{"train_examples": 97500, "translate": 0.12, "vocab_size": 28, "encoder_depths": [5, 5, 5], "text_encoder_causal": true, "text_encoder_head_dim": 64, "beta1": 0.95, "precondition_frequency": 10, "epochs": 5.0}
Rows from block 12 of the image encoder of a small contrastive image-text model, named by matrix and row number. Rows with one number belong to one channel. Each number is 128 + 32 x the weight over its row's rms, rounded and kept within 0 to 255. All counts start at 0.
After each channel's rows are labels from the 100 images, of 14976, where the channel reaches its highest value: "responds to" is what is common among them. Only what is clearly more common there than usual is listed. The data: rosettes with rotational symmetry.
# convs1: 3x3 conv (encoder.blocks.12.convs.1.weight, 128x128x3x3, each kernel summed), inputs 0-127
# convs2: expand pointwise conv (encoder.blocks.12.convs.2.weight, 512x128x1x1, transposed), outputs 0-127

convs1.68 [124 125 129 138 170 129 115 118  85 133 129 164 158 145 206 151 121 154 147 135 157 129 126 145 166 159  74 114 135 106  60  96 139 106  71 128 142  90  98 143 109 126  79 163 126 166 148 119 160 116 129 119 161 148 133 151 146  92 121 152 106  96 119  95 140  74 113  81 143 160  44 137 162  78 151 106 134 105  78  87 139 161 149  98 141 118 142 127 109 154  62 106  87 120 110 122  91 180 121 121 117 104 157 177 185  87  88  64 153  78 187 217 114 188 159 162 147 150 125 103 126 117 166 179 110 118  90  80]
convs2.68 [119 115 164 144 108  97 147 190 143 122 143 180 103 130  90 107 159 164 158 192 107 120  90 153  59 110 110 173 140 102  78 167 106 134 183 112  92 137 140  88 163  97 125 141 115  92 153 143 127 108 184  80 154 153 109 151 134 133 189 163  93 144  37 183  95 167 128 140  69 108 208  85 132 116  97  77 125 122 131 117 115  80 109 104 147 129 157 101 179 133 163 130  98 128  84 125 161 125 179 139 109 139 130 123 138  95 203 126 181 188 172 101 174 136 181 122 126 117 131 155 136  77 140 143 112 167 126 106]
responds to: mirrored; vivid

convs1.127 [110 137 129  69 160  69 161 114 142 150 107 139 120 142 100 143 108  86 112 132 144 156 128  58 177 119 128 110  56 176 103 150 124  55 106 122 125 127 187 147 126 153 142 136  83 143 167  71  96 156 160 123  64  69  79 167 138 158 139 127 130 152 141 119 149 132 153 127 143 100  88 161 151  86 121 153  99 149  93  97 175 184 167 100 104  84 132 133 123  79 109 142 138  55  88  64 146 152 110 125 153 167 159  86 134  96 142 125 102 140  88 143 124 212 126  47 142 134 117 105 135 167 100 161 152 102 135 111]
convs2.127 [132 131 148  60  90 108  81  63 111 176 163 158 108 151  83 116 101 161 128 119 136  81 101 114 102 114 145  97 185 127 143 120 110 134 114  68  87 163 121 189 138 110 140 106  97  94 122 113  60 125 109  90 136  95 136  92 113 162 141 109 163 122 150 107 102 107 175 139 162 135 129  97 156 146 116  84  84 134 150  73 119 118 144 137 135  85 112 115  78  67 153 163 120 137 127 162 157 147 165 145 131 151 109 126  90 123 118 200 108 108 140 118 143 127 175 126 119 100  73 199  91  95 114 130 117 119  74  72]
responds to: mirrored; vivid; ten-fold

convs1.26 [166 158 114 150 147 136 191 136  83 111 121 134 151 116 160  75 194  79  74 125 168 127 119 165 122 161  92 105 116 101 117 141 201  84 131  84 120 174 121 150 114 151 112 156 130 114 116 134 124 133 111 121 169  82  70 127  91 126  93 201 131 124 127 121 137 134 140 119 154 181 202 128  78  77 139 158  91  77 123 133 122 146 202 125 116 136 158 111 121  84  89 152 118  70 114 139 128  70  79 138 110 109  94 136 111 123 140  91 121 121 154  53 155 118 206 199  87 175 163 130 160 125 139 158 120 122 152 123]
convs2.26 [ 92 170 134 116  95 131 139 129 151  86 123 118 110  88 144 124  83 117  56 120  86  73 135  99  90 127 113 152 132 148 202 135 148 168 177  98 117 128  99 142 139 119 174 148 102 150 116 118 150 199  82 128  90 129  80 154 179 149 160  86 100  95 151  75  98 178 160 109 104 142  99  70 172 125 137  61 129  92 156 139 150 219 129 141 143 112 150  98 156 159 177 145 126 159 179 171 206 166 113 168  88 161 123  95  70 108 137 143 111 119  83 125 129 105 153 111 125 119 176  99  98 188 155 139 155 101 139 112]
responds to: vivid

convs1.53 [125 150 148  90 113 173 152 146 179 156 122 100  78 172 134 140 116 142  93  77  57 106 147  63 154 138 125 161 145  93  91 117 108 137 106 132 146 114  96 109 154 143 153  63  89 100 108 137  93  83 109 149  78 121 103 125 146 146  89 133 100 121  65 184 148 124 140 104 153 109 129  75 129 150 122 194 145  83  88 126  35  72  86  70 143 121 123 155  93 129 176 133  74 143 142 155 155 149 131 160 112 108 102 113 106 199  99 113 125  63  63 123 118 122 148 105 145 106 130 135 160 148 195 136 100  85 128 126]
convs2.53 [164  92 140 131 204 117  72 152 102  83 114  99 148 129 151 170 134 137 145 125  92 108 101 153 111 197  87 130 120 139 102 142 193 162 152 116  65 110 126 104  76 110 138 139 115 155 104  66  61 125 124 146 134 178 172 100 109 122 112 142 130 132 134 151 133 174 137 115 104 173 152 117 127 157  96 118 168 180 120 142 128 121 113 140  59 136 101 139 157 107 158 122 103 123 145  92 123 111  94 122 116 136 160  89 121 137 155  91 142  93 145 143  49 182 178 174 155 152  88  98  82 113  94 116  92 129 102  99]
responds to: vivid; nine-fold

convs1.100 [132 171 177  98  91 104 166 131 139 146 127 116 143 139 110 112 126 103 151 143  46 144 206 139  57 133 130 133 123 133 192  96 159 113 203 141  90 155 171 138 172 143 152 116 105 181  94 129 121 140  96  99 104 121 114 146  98 139 138 113  62 191  96 108  86  58  97  97 126 147 105 153 139 138 159 148  91 129 136 139 147  94 133 111 124  92 173 170 120 153 171 170 105  86 147  94  78 158 173 148 160 113 126 179 153 146 206 175 143 108 141 151 118 187 111  99  61 139 126 146 116 168 115 149 162 136 145 162]
convs2.100 [117 117 135 147 110 135  83  82  60 113 126 147  73 126 131 128 151 145 102 165 133 134 132 127  82 121  84 184 107 140  76 144 109 103 111 120 147  81 123 101 152 133 156 125 107 149 138 117 171 111 179 195  71 137 135 104 150  91 133 115  95 105 139 147  77 111 139 166 118 151 107 159  89 133 210 138 100  92 146 131 152 134 133 163 163 122 116 227 145 160 167 198  86 141 149 139 150  97  73 139 112 157 100 105  97 122 159 210 104  98 120 160 136 165 164  68 131  98 134 107 141 189 157 137 147 110  81 116]
responds to: vivid; pinwheel

convs1.61 [160 145 129 139 144  85 209 104  84 167 167 133 145  94  90 167  71 145 113 126  75 146 145 153 108 178 179  94 216  99  92  96 134 113 143 110 111 147 139 117 180 118  96 128 114 186 177 172 163 174 135 106 115 114 102 149 111 129 154 118 141 108 255 136 125 114  99 152  74 108 140 101 126 124 114 149 120 147 111 156 112 131 201 123 103  81 127 118 124 167 130 100 122  57 172 138 135 103 107 106  94 109 115 124 171 149 163 138 170  93 106 107 134 100  93 130 141 102 142 162 134 115 146 111 138 118 173 149]
convs2.61 [ 91 104 131 154 136 118 130  75  80 128  76 137  92 127 106 152 130 120 107 117 104 123 120 163 110 139  93  72 141 137 123 169 117 148  92 118 143 133 161  63 123 117 105 118  84 135 111 118 140 126 140 107 132 146 118 173 114 128 218 156 144 116 130 149 152  77  73  85 117 160 137 148 111  83 145 122 158 123 151  84  87 121 181 129 109 136 128 164 104 121 115 135 145 154 117 180 144 115 249 138 130 102 170 146 146 170 106 130 162 165 157 163  96 162 170 110 154 150 172 123 171 131 155 152  65 164 174  50]
responds to: pinwheel; vivid